Rows from block 5, named by matrix and row number. Rows with one number belong to one neuron. Each number is 500 + 50 x the weight over its row's rms, rounded and kept within 0 to 999. All counts start at 0. Numbers have three digits each. After the name is the row's rms in percent of the matrix's.
# fc1: first MLP up (model.blocks.5.ff1.fc1.weight, 768x192), inputs 128-191
# fc2: first MLP down (model.blocks.5.ff1.fc2.weight, 192x768, transposed), outputs 128-191
fc1.171 119:500474499619512500501500501500501589506554498498500408524508501500500500500502587500531499409501500498499499418488504499492512501494500500500499595500499496499501498495597503478500499507500303
fc1.172 463:498433548513452537509486455503495528567507505482504533621403720516587464521439525505485503334490510494503500451539501502515510524528496501502495460504502479458493562531503536491493497480480509
fc1.175 113:500498499540497577499449483502500504501562493505495501497597506500498500501500820496498500415512326502500501498473500507505499500499502489500500498501496509499507499500494499502500498500499501
fc1.176 096:500500499500500371501419500500501546500502500500500499506501501499496499518500691503501501464529498499500498499502500500502500501498500499501500501498500500357500642497501502495501500500500601
fc1.177 084:500502499487500500499494500500500417612502500500499501491500506482500500504495500496500500499502503499501500503619504500566500500536500343500500350488360499500500600501500500500500499501500499
fc1.183 011:504491496482961531501500512507501496493501517496500504496390511500535499504503525481498499492506504501502502513507499507504494501504499547494513490497492523487581481492504500346504502496492490
fc1.193 008:511499498500497498467493500501499514501490501500499497527502500517494500509499497500469504488435500501500500492481508500504518493498506499500504422500500501524502500425507500509477500476501498
fc1.202 277:500639501513500522530455483500549489497499500516501500500358521490501499500469605423475500434475474501499501510504502502465500431500500500500500467503565501509513500500435502539561500500500497
fc1.207 058:506502501501500544302499500500499350527505500507500506521363776499507500498501612500499502488501500498501502500531513501501495501498502499500500499499500546502499499505503500539501500495500490
fc1.209 075:502464562690500500544499516500496498500498500498497499552500505499561475498501502500501506358509499503498500500500508500500500500500500526501502500501500495551649501499498501498501500500500496
fc1.217 029:500560506434503506499497498494502499498503499498503503563497633501490502499505513501502500478499501501504501498509501500521500487500501491500497502501500501496510504500501500499494500499498498
fc1.221 500:519538475508533502556597509497641475559495508487512510604408585500462498506495384501467499403491499524511497523456495500497481541475519505505516356502492502501449514526518502466470510538522552
fc1.222 321:497629499481527430509481468498559345499626487500500500504547575500524498520507502480516479276495507522500480501473499504431470499472502500511501418506501503467540544473500501515429486499494506
fc1.223 290:500589470430500498489500449500502499650500489521501498540356584500461493481444684500513500562501448500501501529511499481414501498499499500500499458502482489499515501500498520506509495480528517
fc1.229 102:500497500496500500500501500499504500506502497499499498504389502499504501503503500502498500332502499506500494501448505501521500500500500500500500499437452499525559644500501507496502500500499515
fc1.230 239:498507501464548531484510540499527491525506496500499503513405667501488516491517649498527502365488513502502507500438547478558501461456502507501498407483418507524549507517522517515487521553506502
fc1.232 044:500494500499500504500506502499502508500569500499500498504499511493495501499500501500501501487500683499500503500501501501510500500503500498482511651500499498495488551509500498499501500501620498
fc1.233 111:500499500499598500498501500502498502502504628588500440614546508497537503500497682500495499390500494499500502500500500500499500526451500500500496501501500500500400500500502498505457614489497500
fc1.238 023:501999502514498502500302502505497503526500500499502502497499504499502497500500501501500502496494500497502500500498496493501499500502500501498486502488499500504515501500500500499509499501492501
fc1.239 042:500499500524499502498502499501583501502500501501500349501555593501500500501498504524506504440498496498505498501502500499492501500500500500500499498502502506499495499500500501499508499502500498
fc1.240 166:498693500495486554495466428507348490535496503494502508473451471501455509548515512484499504463501528498495524497458510481511498503523500499500511487498498510496530570487503485505510501493507494
fc1.242 150:500495498506500485500507500496642541502499499500504502570516682500500448500434580499500497331508514503498504492582499476499502503510503506500500505501501498469501646501498483504459499500500503
fc1.249 013:499506503500500503507493498493518533508498499502502491502494497503509506497509512498499501472515507501498503500500490523500504498476500501501499500500500497501502509499476500502500496500500502
fc1.264 273:487467503496498418500519525480500508504494516502502533500370668500494472502506514505490498414521496501498504501586477499503467466464499489499500490499358526498495377532457500505465499481534501
fc1.268 036:500498501504499501501501499502500498500498500500499497502492510500533499505500508501502499405501499500500492499501501495500500499471501503502523498501499487500505493501500497497499500500501500
fc1.279 412:500497497529507500490493504497508472533500500521500490573488441499554506503458623508492501310503502484498503526486501533530488502501499500499487520481519500503508503519573482560498481479505495
fc1.282 115:502509497492500496498533502497559481487497500502500502506501620500334506508502598453499500314502500499483500504495500500651501575500500500501521505503499500563499501499501498505494441502514503
fc1.287 014:502513500495485500497485499515503501505532509500500496517497511502505087498500514485500504503501500508479504501501502499500498503570501502541486500499515516499501501511500505502502497492498499
fc1.288 265:500577477538500501501488478507502500459531527487500500424452413493500494501501669486478501386516502500499498499505500482500449500499499463502501487486542500500539416501468466581545501499503501
fc1.289 199:500588500507500479491498473498497526501532500500496499501500509504481502500501579583502500334525499504499500498498500486500501499474500500500499496501498500501501497500511528502517502501509398
fc1.292 263:497468503509493571498431483500512496497528541511500532612460593500496478503499721507500500375503499528498501500514500473505497500507500501500499441502448481500538482511488500497479499500464433
fc1.295 551:500563501555499498513525489498479464550529498495502498512500476499539493502480507491462500539512484473500494535571513507501502524482505502501508568506439503472448539466529498464517494482531498
fc1.306 041:500499499507500494500598500502510500492500501501498500503430510500500500495499500496579499490500489495501486498500500493500500505503491500500500501496500499500501501500498500500500500500500500
fc1.307 007:501501500500504507501500509507506503500495519493500246496476499485499496496476501506516485480500498533493502513523507500546497501523499503501506501499499500480499503505505503500500502484497560
fc1.311 019:500693499467508500493495495503501493500501500501498516524489505500500500500500496494497494313500504548501701500512500501494500490500502492499498501504499499501597502498500500503500500500500499
fc1.324 414:498560498488486497440545516500489683528491494507505469516605534500456496493516454505517490409512536473488502492553502497501503511496494500497498491496517508504614498499474493492547519515536465
fc1.330 070:499502504499496499497687492495510498504533500523501496394398583500493500498251504500503500357504494500500424501503501499500498505501500499500499503506498501489503506494499498499511499499499501
fc1.331 014:502495500494496501472500509503500488500479498495507508501491506507502501499498506202513496498500498513511499484496493504511499480501502504503500500500500528493505499542499505460512499487500518
fc1.340 066:500509500501503500500414498498502500722511499500500500501500455500502498503503523442497500502499499498500497505487605507501500501500500500499495500500501503496505502500487500500601499497497501
fc1.341 222:502499500564501419500505502500500501504502500520501483484414649500501501498423707501461500410501427499497500513497590539501500498480501501502499506497502500443644517499569499500469467489555559
fc1.348 060:500502499502498512502500499503499490512496500500500501500497514491498500499462501499506499495500500506504501499529500491500500499501500500500501481500499501501497586499500499483500502501499509
fc1.354 039:500499503500503499364503498501503500498498499502500500520489500501529497496365502501496500499508507499493500502498502500502499497503500501499501338501401630507766504500499500500502500500500504
fc1.358 012:499501498489504505494499492500505492511505507495503487999485499499499500286500498500483505500501500499500503500500504500508508500488499520510502502499499499500503489500499495500499501502503496
fc1.361 208:500516501499498587500451500501497386460425522516501573512571510500497459436497589500502500317500507526500499501500499477502498436501498500503500405500500499501517500501512503555383501501497495
fc1.369 324:499498485501500499525622504492498540618508501501500507496502671500501468546498595481498499467542563500499501517448482473499465501500504500502518500475454500500611506504390500531531562523549571
fc1.376 164:500409512499498501542500499500520490491503499499500501631488497500499500501496710499450500465500501510500499498560502499504501499500552499500501483499557497484566499520499502502570425500499499
fc1.379 379:501475463432511487509530498495510517554477466520498520607433488500531427568561516500548494394513553511518513464585504498497483467503499492500500348503476500482540538486516509498558504495506489
fc1.380 188:500548499501500502500500499500539551527558498499502501482499500510501444500436629500372502482500500397499502370500503497501499500553500497500499503497501521500501493499595499499486500500500500
fc1.385 343:501554505499500499496420499466553389537538549505499521534526526501428506499490566510500494496501500497500500498519509480584486500487499499503501414531476553497540498498495501500470506500537498
fc1.390 045:500492500500500503493498519501500499503501500501499443500496539501501498500492503498500499326496500506499500502489491500500499495500500500501500489501519500499498494502497496492508501497500518
fc1.391 084:500499494496500499500499426500487254501526499500500500502400499501558497500509501500399499491504501500500495501501500499504500499494500500499491496500502500500498501506523498500476501603506682
fc1.398 015:496503499502502500500498508500482498500498500500500499502498507502503500502500512506501459497500999498500500500498501500502499501499493508476501499497487500514502506504500494499503513499502505
fc1.405 093:499471462596498506491500502500505435570500503501500500500506504500509496472498501500500522501506498496500500501503506660500499517505505500497500524500500532502500585501495505520458501501502499
fc1.407 116:501505500501500502498510500500536417534499499617501465494497536500485499500369663500499489578500493496501500538609385518588500502501499501500453497500525577499499547466496498498512499498500492
fc1.408 022:485503499461500507501489498499500492500504501501498500501500645496497500500501531502490500498502500498500486500522501520490500501497499501498495500498503500503500500473500504501501500494500498
fc1.409 050:496500498500500490505493502499500498494499501500502500501512508498502498501500501596503499500500497501500501500494500498499499501499500499500500502501498500502498507500504500500502500498504500
fc1.413 663:514488448558517491497546545500511460482464501524500499606496503499516502500455533503498500335500470490483484530561490501535491599490500504500495338502473529496464572501482501506535513494508611
fc1.414 427:502578499465500542499484500501526503491531500482500506660457554501501514494462625487574500380508495508501503516500488474542494501499533500508500419530497500479596499500432512497473481507500502
fc1.417 021:511522498498499502504508496499501493499515500499521498618505518499499492498500703495503499389505502512500524519499460499497490500500500500499500493502500499500499650503500507494502494500500500
fc1.428 021:504503498501499502498484503501501494588500489508500495500000531500499500500505501500500501390499498497500500501497567505500501499500503500500500471500505499502554499499504483499508506499500500
fc1.442 028:501492499519503509497500512503508449276508500500500498500370506500491501499500598499650500490513495489499498504762499500500498497503495501499501498504497507500500498500499500501495501498500522
fc1.445 087:504493499499500498506496492503569493507504492500500498507426499499828499569498503499505499406501500500512693595503551504435497499501497500500499490505497501498498498497494500498552497503516438
fc1.449 031:493503500513500491515500526494502487462504500500511496496500507499522498505504514499495500499502499507501493496514499500501498502501582498500499507508500501349495501500502608481678500500500511
fc1.454 149:501432501501501503519501502479407457500463498509500502483502615500581500500512497500500502484499501501500502500592499493514508500498500500484500614501620499508501547510501500500453499498500497
fc1.455 292:501526499543501501499452500502501506518496500514498502483470616500433486467469617503499501507494503490499503506434542500502500518503500499500499486508508500499491564505456501495548498495501616
fc1.460 007:499510499528499512498500506500503498498503485499501546491502499501521509500501501498495499482494497500515500513498509524501498497502511500421500500497511498502506503499500570499500495504530504
fc1.463 276:521589523467532501484467512499526572521544494475501498675489522510566518494517537465544496318503451498498504517522484483519490497501499500510493408451437498483530466478506517461480544533501499
fc1.465 172:500501500601503465500398476500502505619319499447499513481389504500526500504500514500500480374500501505501502477600500504501497469500500499499500501499499501499501499500516506502500498500499498
fc1.467 006:535500502474493501465494999500496353501542499499502500507505504499514508486494496497496477321492502510501500500500499517497499503502488500497504504507500500499496573502497495501502499503500501
fc1.468 146:516499500570500504500500502484542500555500500499500546586499500500500500497363538477500499500500500500499495607505498504535499500499499502501504500500476499560553503500500500645499500497500501
fc1.473 011:502497500480503501495500490499500500523500502501512502559500503501498502495499500500493500486498500500501494501500495501498500509514500501500500514500501499511500494500496499502493503505504504
fc1.476 082:503502501499549508500500548500500498509501502504497499498370532496608501510463507500501503501500503500501496500502501500655506500501498500499500494499500598500739498504509498434589508492504497
fc1.478 011:498499499499502501501504493500497490498509499500493493457463517476496500502049546530502509485500501500501488515501501488379496500500502499504498459505504499480555499501485501499501499495504723
fc1.479 196:507466499446501500439497507496495469454500499500499495531528530501623497502467613472502500492500501556496502498501494501482501474454500503500500467497500498561566452500431501519532533500500459
fc1.480 010:497503501499496503523495499495504496501502501501465499491507511500484500520472514500500506195502497499498497504505500511498513500506501497494505500499526502486484502499499500501507491502503500
fc1.490 022:500500500498595504500499502498503501499504533500501500503505503500456501497488504500501500494500499494499505497500502501483500507517494503500521500527501503500500502499502498491589498471500483
fc1.499 029:500499500498501497489495502502504494499491501501500501501500497500499500486500757501521503500500498500503500504503500497500499499502497502500498499500484501500495501500500501507500506493494491
fc1.508 023:500501500502502509498498500500499501503503500499499499504501528508503501503499511499499505501537501481498501499445503496502494501501501501508501387500500497503516501498510498500500503500492505
fc1.523 019:499497501501498489503500492503530498517500500500499520516487504504500500500496504494505501401499501515500503510500531507501500505501501496489502630496699500499526499484499499507514500504500509
fc1.524 163:473534500492481416515534468503499517640509497535498478481512525500516501550541610514470495483507502497494520482547500504522463509509503500495511459465482495542532618547473467543496495469535459
fc1.525 385:497488501499493551482628501501506495571477500474500528478422405499524500500500708509478501394467501521500525498479526497521482501493500502499518541500465524503533480501500504513533517506473445
fc1.528 080:500503499500501499500492503502496488499500500498500500498504540500500497503290500495495466500492496592500487458532501500502500495500495501500502509497499500500612503503502502500499503364497526
fc1.530 008:502513500513501564503499500499490512525497491502499504507489512517506499499439483501502505457500498492500499502501506508509497510505501501495499518508509523487499465500500500487485498500501501
fc1.534 017:499491496501501508493499466499498526502502495508498494503499499497516489300484669506453500496499498499497500500491522498502500415502499500502501516501489498475491494455519499461631501501500548
fc1.537 008:505517500486499493504500474497485499503494500513505489498477495501504498502355503486507500501502497502505496501499503003478499501494498516499501491498225493517496497504502503499500502524496466
fc1.544 324:501420514497499534520396499544501584498502518507501482427461489500534502525515516504499499374503509501505498507540501381500500491497501500500500459503504496490495517511423499493494498500507545
fc1.545 194:498577502429498499510427497500665531496500502481500468475470506501504511501506549504488501499501492469496500499633569493322501501498500513500501370538503513499498499480523500384446497499520568
fc1.555 247:500524424465483522497590502498522421547496521499499479473553515502501495571526551470534501341501416509500500501526526565534486480489500509493499502423482539492530571499444499405375500482500479
fc1.561 061:501502501532502539513499501499500500498500500496498498428501501500502592499682506435463498516501499499500497500507502498500500499505500500501500490494406497502499502500500588511666503498500501
fc1.566 098:500481500499500501500496500499500496499499500496566503723472713500500500484500561499499497498499501500500499504500500500500500495500501511500500495504501500498497500500500504500503490499496583
fc1.574 025:496987485493496500484499500500499500493501498518506500499498500500523500500499509516507495491500500504500500500501497500502498509502499501496480500368511501502727499500500502498511521500501513
fc1.579 198:496498487515461500556498498497511484587502499499500520498403550499541503497536553501496500512544420388517499504499559502499499500499500500500476497500439500493496521496501545531430485500500500
fc1.581 041:500500497500500500501500498506501501499501499496500500494504500498498501498499515501501498497500499511499501501487500500500500497500499500501509499500501500500498507510501498499504502501506502
fc1.583 012:501487502495497502499501499494502495491518501496520476488513518457529505477501593473393534491269494526501508490500506499512503507499500492484500500530501495500486508511498527502499515498501518
fc1.585 064:500500500503500500499501499500443489500500500500500501459500609500498500498501491491499500443500485500500500500486500500503500498508499500500500495500499499498501500500505500501501500488500500
fc1.590 007:494506490517502407483434511467500501498504462499494497502474494501501500486492522538508488497485550501500508514500486463500500502525502516508499490502500174512524507515486499493537499496494518
fc1.601 185:498504500503498546497514499500500458483499500500501500501458510500528496498384522499499507321501402500501500465465512501469500500496499501501500503500501500498507502502499500501418472488490503
fc1.603 041:502496500602501505499498500499497688502510500499500500501501506494495500505499506499501501482501499511500500500499498499500498502499499498500497498491501500441501511501500501499443505500500499
fc2.171 154:501500501500505500500497500498501501502500383498499395498501499501531434490501492500399505500501505500504528459479559473540500500500502497397500549500478499572500500465498452551501500610607459
fc2.172 451:560568515509459492448496474502426507629505508563428563482525459487512513524476456505522457530512507486498527567495564478573500522535486477496588488468487487567473554507458355501476531498548482
fc2.175 165:609498499500593488493476622498499485505470564484507502577565461500477504500477519500498494507539501568502510712493503504494500556499461499387504499499502498499503502500498509501478573520499434
fc2.176 105:495500493404498648500484502499524500501500500551500330631500496487532501499529501500503570500499499501447497624308544536500503500500507501500461499473502500501500544504500500500498499500500500
fc2.177 103:498429498292500501540601500500567543496550503496636484547574525500495500488500499500500500500500500684501502500546500498500500474482499500504525401518660499498497482500501500500499500500501500
fc2.183 056:380463500499526500499508496501604499507500537500760493506499495499333634501502506500463500500501491306501499500586503501361502495500502527385499502608499498500500503421537554498501500287501453
fc2.193 016:501503496284501525500128499500494500499498487497500500503499503506506492502498488494501502505500509500500519500156504500500503499500503504500498481500495488508498501499504502505492492496534500
fc2.202 253:379502450463522510445531468568548502524498499415404380552498499512461499499512491500497491500502523473518500394518562612501500498500498411500567503502502501470593462488508501502477501500498438
fc2.207 093:500500625584502547545496499527500492499500527374564552416500501501499492499500534493501500397459499495501501499767499500510500503503498501486501523295466499500500498615500645501502498501496447
fc2.209 124:625500500499497500566500567500501519449404499454497500501497553501486494495500468502501618499500500499498499476500712589500503501410504498542500532458497460438499568648488499501464498501438422
fc2.217 016:491495499493499504500497508500499500492506394496511486545499536514499498490500526500507543498505500551496486501495499502498500496501510503505469500500513503501501506500499509515498498501512484
fc2.221 467:603488528327503535573575536483553482627513517501523459502497461565498553518562556532500419505490546477506440570559352464493542432467506644512490577497432499505559561545565489527460514551525489
fc2.222 283:585526503474536584497519619584432498408492506471502559424513418530463381497483467492566503498528498514515501452596509418508515509496524510500543537457478478507487456500522456475488514515531410
fc2.223 338:505399433470517607514477462488534530500499372502446500318508489501606517496499571512517544464473621490522483460396529604515563501493595558460592479573477498463465438438499531478431501500501443
fc2.229 127:586461463502502496500501551499500499500443499502500501500513491499500501495500499498501500515543500517516624559487503458504573499499586498502504623593470435561499563493478443451415496389499500
fc2.230 236:607531508536516511571509559595554454566501440539610446453499475456511546450505508498527508512424498546512524540519493519472486538508500527483453546530509493482506491491532463565458495515472440
fc2.232 074:552500498499499526562498500500499469497500499500500694504502498501497500503500646500500509506501509499500499507500499500465505612488641503500506504499498499501500507479501526500493501500500481
fc2.233 173:391494442500500499438499345500592418258499500398579498501609616539491487474499500590428409500498439419500494502500500464497499499500500491557498496498502500477498498501502574500503500500500584
fc2.238 043:501391496498500500499505493499495499494500499500500500499500492486511494001502514501503497500517494500501352497501500533503499500499500510499497500500499501493500499501522500500510500500495500
fc2.239 075:582512534349500499500760502501501502534500468511413462500486499520496498500497500500500560507500500342500407484496621500502500498500501499500506499494500500500441499495500503500602460500500500
fc2.240 267:496587501478605516486510505495516483435495470479606496498517499580389503576490502497497492493610478461537498484538469486457463475530512552498382484500501497502532507499513546491590512498484474
fc2.242 241:510500498496504498369549552497528496189463518503486411506502500500390489520548501500501633500500500503494497423501486494502498452498506689481489458500462497501598511495614500499510509476500551
fc2.249 029:502499502493496501499496500501500488500500506500499000520500501500502500499506500475497511501511498269500498501499498500503499689499496597513502510515501401501499500500498509499497498497498501
fc2.264 285:463446496368410452439491507481543504405462497477583470478504498520499484503510501473500502487502500510499584525495389497482457436462500629390506499491480473514462500500458480560476502454532499
fc2.268 068:500462499502500496539501495501499500500500500498503501500499499500520498499495497512495410500419499502499501500504517551503499396500494499498501495495501496499499396510501537495501498504504501
fc2.279 371:605516499471493515451479498511505456433514476500503404462498506591525539481526495497492532501504536430490525474519558487500496541438491637459519369517546494472458483495537501463406502529502476
fc2.282 127:498497600574499500473520377500501698503604500500498690499533506456501501471498490471475500500502500477696507500500580503442498496550497499491494506643620460500500456478497681470500500564501500
fc2.287 038:483499501499500499507500502500518501498498499501500492502638500519506520500504500502500496500503497504492500501479502500498500504499501499498500499500499500503499498502486523502489500511501499
fc2.288 261:554483473540499508463537498446477518501501520533446415501501625412420405501501494469499593520524469569481500638499499572500569500575496498503628438564499501586499555500453447499423498498500530
fc2.289 202:500500498552472616498466500499465500624537509499499311530443486500500500502477504500500502427503501287500500500536461499500483500499499269500502460500407500489578499497499500500461499477499605
fc2.292 262:529537501525501528477416585486503546449555485497496614604500476507541504372498508495562480496572501500509489525488465567512501503530396451522533495534496589494522431504339497520497515524452629
fc2.295 450:521509487404495497416430488524516594486493564519423633575485493498506381489496526491483607571507542498510500473553500549497549484497447502424440363450523490559508528497524456531560497502470352
fc2.306 072:501499621501500753500501493424499500500500501501501499499499501497524496501506500500500374499497499500487500499498499608500503403499504499500500518500495544495498503500498501502499500500500499
fc2.307 009:500492513505500779496499500511511488500680523507495497518500502501497557415499501459499505500490500500500516501499499504501498497506498505487500499503491499501500500497506505536504506557497500
fc2.311 028:503499495498500494512502428499502503499500501513502499511508498487497499493499500500500510506521500496500500500499500503491499509500500497499496502504500497506499500501500497491499501509501500
fc2.324 294:484611510505502586509500526494505514590481508514586530506508454572457480397536500464475509483415529357523498404514574533447516435510478469537398508446416573599414561499541471447472501513497402
fc2.330 121:383408500501502409502497543500500499336500497501500498501598500498501498497500569498481500499593501500500501494505508500501498498501561660499452604499502499501500499501501501501402500500449499
fc2.331 061:494548500486498500500500500500506500498497498500505500494502501500500500500499500502499500501500502500498446501409516495476504500500501504500500508500498500500501280500500504568601500502502618
fc2.340 105:500485500499503676497500648501503501404597500499501500501499500500503497506500503704500474498490500562499499500516501500500422407500498500500500565495509501528520498500500424500502504555490500
fc2.341 285:502415588502500478500529523500500507449440400455528358515500508582501500659501499499500501488531524545499496599463501409499500488486499548500503515500498500566499500511436500479537450532508527
fc2.348 095:492500500527500528388506500500499571497500500505498500497433495466500499476500500499501606500498500562495505500448431499505529502500499499499500501507483468480492546500496735448500563499506526
fc2.354 038:495508505489504499507497499499494500503502502500497512506499504500489497500500497494500499493500500500497500256500576500399500500501506309501500497505503501496476504459498513502488713309500502
fc2.358 023:502533473500505522501507500930500500464506274500500501498502500501510497499501496499507495499500500502496493500443499501500500500503500501499497502495502500500500502501508591501235502501495499
fc2.361 242:478497487432499501465499452527501619504501453501612420500500501510561472519499501501478454396501500540500500725528482501490575502452501471482485645498537499428491528384598500435435499505466495
fc2.369 314:499501498528500499516507460501417520505433606420397538494475423517505564502501547502500531532488500418501414529518415509485524507498467640338513522501445500488497471419454586465502493506462507
fc2.376 204:499496485596499464500525500501557529503501501519515498576320607500500444500447502492481500501501500501497478501501501582500499498503502417605425470498495500492545616583568416498539500499500602
fc2.379 381:535490487379491655498492502536560341388608467511519393626522491509548565574499501487543426555493454498478523508505494432501547482491536500497513483516623501602564503505524449500464505489523471
fc2.380 201:545500381586499583475501462510504502501598531515503442503500499500499391582500499465500525515488511577504501501472501500500462493500500553516500490500533454556627501497581612573476457454504501
fc2.385 314:442535488466468450474455516512498531499510418534402528669498353517500528567500524448500501548520480579488453481518499425502537533501517419528482401513472521456540624544516519570431500492488406
fc2.390 045:494499499455499500491489503358500500505500542501501500554500369501494544401498502507500366500500485508510500506498501499522499500502500500500494498504500499500499512499388307500505489498501499
fc2.391 097:499500500491478502499500465502495500496496499499408499504440558477503498381500488499500500500499393625448494500486640496501501497503499686499488444498567493452499493504498501514571500500500499
fc2.398 045:487500504504000507498500499473507500494500499507500501497497500499540499494499500499500500500490497499500500509499421440500499505500565207564403500501500499498500496502501498499502500500500500
fc2.405 137:690501516368500535499575573500500416500501483481485636508536563478499502437500532442496516500501500624499500614480500554568500533500605500498500492500497502592500501485500626548500501500499473
fc2.407 172:543456476536501445446464501500500498561500428494441501500557500502365503457499502500501537499417495505500495459500651540500498488601499500500500581500527499498500456483500500504502500502499500
fc2.408 021:500497508367500500501500493508497608500501503500508500490502499490533504384512516457625498500502549509500499500501497500501519505499501503500406497500491500469500488499500502500498501530496503
fc2.409 084:500468502491500498499444499437497500501502496505753490510447500499518501500541500500500492500500500502555504503494499501499500500505500501502500501499500504618468501499521500500502497501500500
fc2.413 556:490492439539469491500488528466542458604533620500494434469511554491423489504499455496493586508501482479433451443479462492455495447478447555501528460473507506564532482510509307499503561501539449
fc2.414 325:486505484516503535490439449500519524435494502339500396491532512499432477536499500466521623502477577498497523551507509534500484516514425502452572489529562506449504500484479512483560504546501489
fc2.417 044:499496500499500508451500486495500516500500500630501496334499296497282502497500503500500503501505500500500500504500516500500499537500499500494503646503501492501500502500499500499500501507522487
fc2.428 041:500500504499506500501500575500500500497500502495350499505495500562718494498620499489500496499507500494500502498492500500500497508504500499498500494515500500500495501613500500504497499502439502
fc2.442 044:499527500497500495501500460499514662576501502503501528501500502499326500500498500504466499507501501500487439499503508495501500513499502500663496500500500499500501500500500492500499501510497508
fc2.445 105:495527500547500540506477445502500494513498495496372500500500494500500501429495500500499530548495547674536501499499659627499496499499559500499500500410501500551601500500476493503487495414500497
fc2.449 058:500500492497498501499501255586492500501496502498501721446565500506500500641501641500502501499555502493502502469636500497500498492498486499500412590494500494413498499494503384504501501500484500
fc2.454 125:504501501355500501459526554500501498392534540573464386617495500502575462443498490542537500497499502511500534499527471507499482504500422503499497505419493502532501500526499416500503500499501675
fc2.455 338:510411609534517477640557497443498493505482499408480407501463495498559372325569499492503525492413533504498471482555447376505517500501500538454529499507427454504500500580500420492549500511508505
fc2.460 023:493494500497500499501501501499501506502499500499512507516500501507500500999502502500488454501503500507500500504503500561492509495499509621379500500596500500499494500500500499500447500499500534
fc2.463 213:459513553507526514619510465500476537503501417518431498423469427523497501483508417513384469540500498516497483425518504463499513521495557543414434533498501498546488475531464501560607499481501404
fc2.465 222:462536618501503486500628520499471526637500500520607483452556454501422500509502451451501541500502531501496458555499502501513474550523429504564499487468332500467464643479483449501499504528501501
fc2.467 018:500495502499532462502499497306505503500497504502502517499496500479517500500495501503501498500499499495500502494501502487500495479500501500467498526500499503500489500211500504496500502502500502
fc2.468 171:310454499512427500501501635497502500384500425500501500500501495500501566570630499500499504529499500452500583499392500485501502499500500503634501500583524573499502499500500474499444500439542500
fc2.473 036:500421562501499500499553501503500518510490501500501504500493493454500497500500500500545500500375480511504497497500499500500511496500499500500500382500500498499504492497500509490522499500477500
fc2.476 140:493500500421468501500500475469489430547523455500501532499506529499468695497394499481496598500503433290499500428458530502501495500500516516427500501499500500613484500500515658516495498500500452
fc2.478 023:504500498490500502506499492473500497500500501500498498496500499501495544467506500500498567527500500499498498500500510500492500554500498501499500502499500499615498493499499500510505496519499481
fc2.479 214:545500534363502506544503499438534382413501455501501577688550514500505506499500500470531457465502498481517563474567514502502509507500494478554452440456513500497500432500501500569501500519499500
fc2.480 017:505503500497501495498502485517494511499522564500500489498515499496500503500495498512494498499514482245499496508516500499506497502500501499608501501500502501504498459504507499546501500500500500
fc2.490 056:550500501487504501500500501529498500455498493501495500498501454501484500499499499500500505502499499501500502431498501501503503503500504499503500448499499512498521499410502498495494504504561497
fc2.499 081:500491500503507500558451551502500499498496499450241500500497411510501500500499500501510501499500500497500499476501500524501519507500501503499499499501501499496500500498502542516497500499495504
fc2.508 041:499499497503500504500222492502508598429500421374693413494501501499497515491493500443498258500500498499501503482500498510498501370499497490500500498512389418501494496481500502501510506492500500
fc2.523 028:498526502504494525585494501491501043354498500496505505511511491489499501496491471494482498500493496494480501499488521553485506498504502494433500510499500500499458507500499499506496500501503479
fc2.524 174:614503518594544614525476540453473495504516442492492467470514496510496489390472539504438508487492535439505552501463536606495473455554514498455631685554434538541506496467485563555421542444605459
fc2.525 352:601477500501496487474444416495499474500448455476498484511542498407500521625495497536492486502524514445538500444472500494496541401485324461463429499405498522548504516486536498575515478420549531
fc2.528 175:525416499500499458470480500526587501340502500500501420665537498500498500445501500635564501531504503500479500500449386486499500596500500501504604434501499507500575500542499425499579485500497511
fc2.530 032:502498499499498502509066499499501501500499529501496501500501497503500498489500500495501506488490500506500507569294501558499504499500502507490501500506503499549527636499498501503491500500498397
fc2.534 034:499500500504498494503511500500501498500494495498498729509498494368498499500500500499501502498497501586543500501500384487501500510501500506502499500501501503496522348500498500500498499500477499
fc2.537 017:497500497503492500498502498500491498505500500500506500500499502488495498500520500502500508499495518503501501537508239385501500500634500502562496498498512501500500501506502501499500499501499499
fc2.544 281:499454458384497501475499598498496389432554486543505566617506483507511468542495585562472614475544515433501499442558479576509499457505412566458448494495502440489463480530599499425534495505503499
fc2.545 195:653634497502417427498669500499504500503470441558478478510385500407500509500500500426501500470415498500504498497513494447560500501465547518500500497500500497503441566501546501500462499498502501
fc2.555 312:602500457565381564498638486513489516599506564520503516447429500500575500510531498553498499528393494501499484532596460501514505500500498477486511499493489502479498508498536645475501547571500499
fc2.561 094:541498501498500501382498497368500498501502451495503510498499490593498578497486501500508504500500498516500507501498535502497500433495517556502500576502498520508577492500501499364500500499501494
fc2.566 130:500542500497499531408504499500524500501500501503391497500500501500500504499499500496505731500502518422498500398496500501503500500502498221474524500496466554503516500503500407457500583500462500
fc2.574 021:493499496494494194500402474362498500502500471500477499500499500498510489533500493500491483500501500506511507504501494703500500499603501533514486506500500498510502501560505501500501502496500500
fc2.579 201:566499505570538419544385584499458486315427500416497495517499511716490500505499500496490539450564491483500501482458423505567499353500503502420469550512500500522499476553522580472489450426456558
fc2.581 052:501450498569502452502533501491500489505500487500395506500507507501497593755500500501500505453501500453500497501499501500500500495498514636505445500500495499363500501500500499504502498501502499
fc2.583 056:502728500562498501494227462500500497501500283499508497500500500498500497581501500498501501500429498457502500500504507343502500508500499500501496500498502500500487499502501500503500500501500500
fc2.585 091:504491500497430502478504721499500472498535498500499499655494503502511491501500499500503510463479501579502508526499485506487500502515498498385498494483486500574482499698504501500567500500588506
fc2.590 014:511500500500499501501502500499504465622168497442501500499499510493486513506496501499501531503489509498500497509485500499498500504494501480499488499499491505501503497502505500501471504500512280
fc2.601 248:511499525541496544499501501490483442427499618450500542483432497424449324543526515533496601541498433502490383409415465501497501512519408500499547501502437458480451438447514459462515501454391592
fc2.603 067:500510584708501623453501499500495502500500499481571499474499484499500500386501500500528500500472505502501499500499500473500497496500498500500500499509503500500574443500502501500481503503499510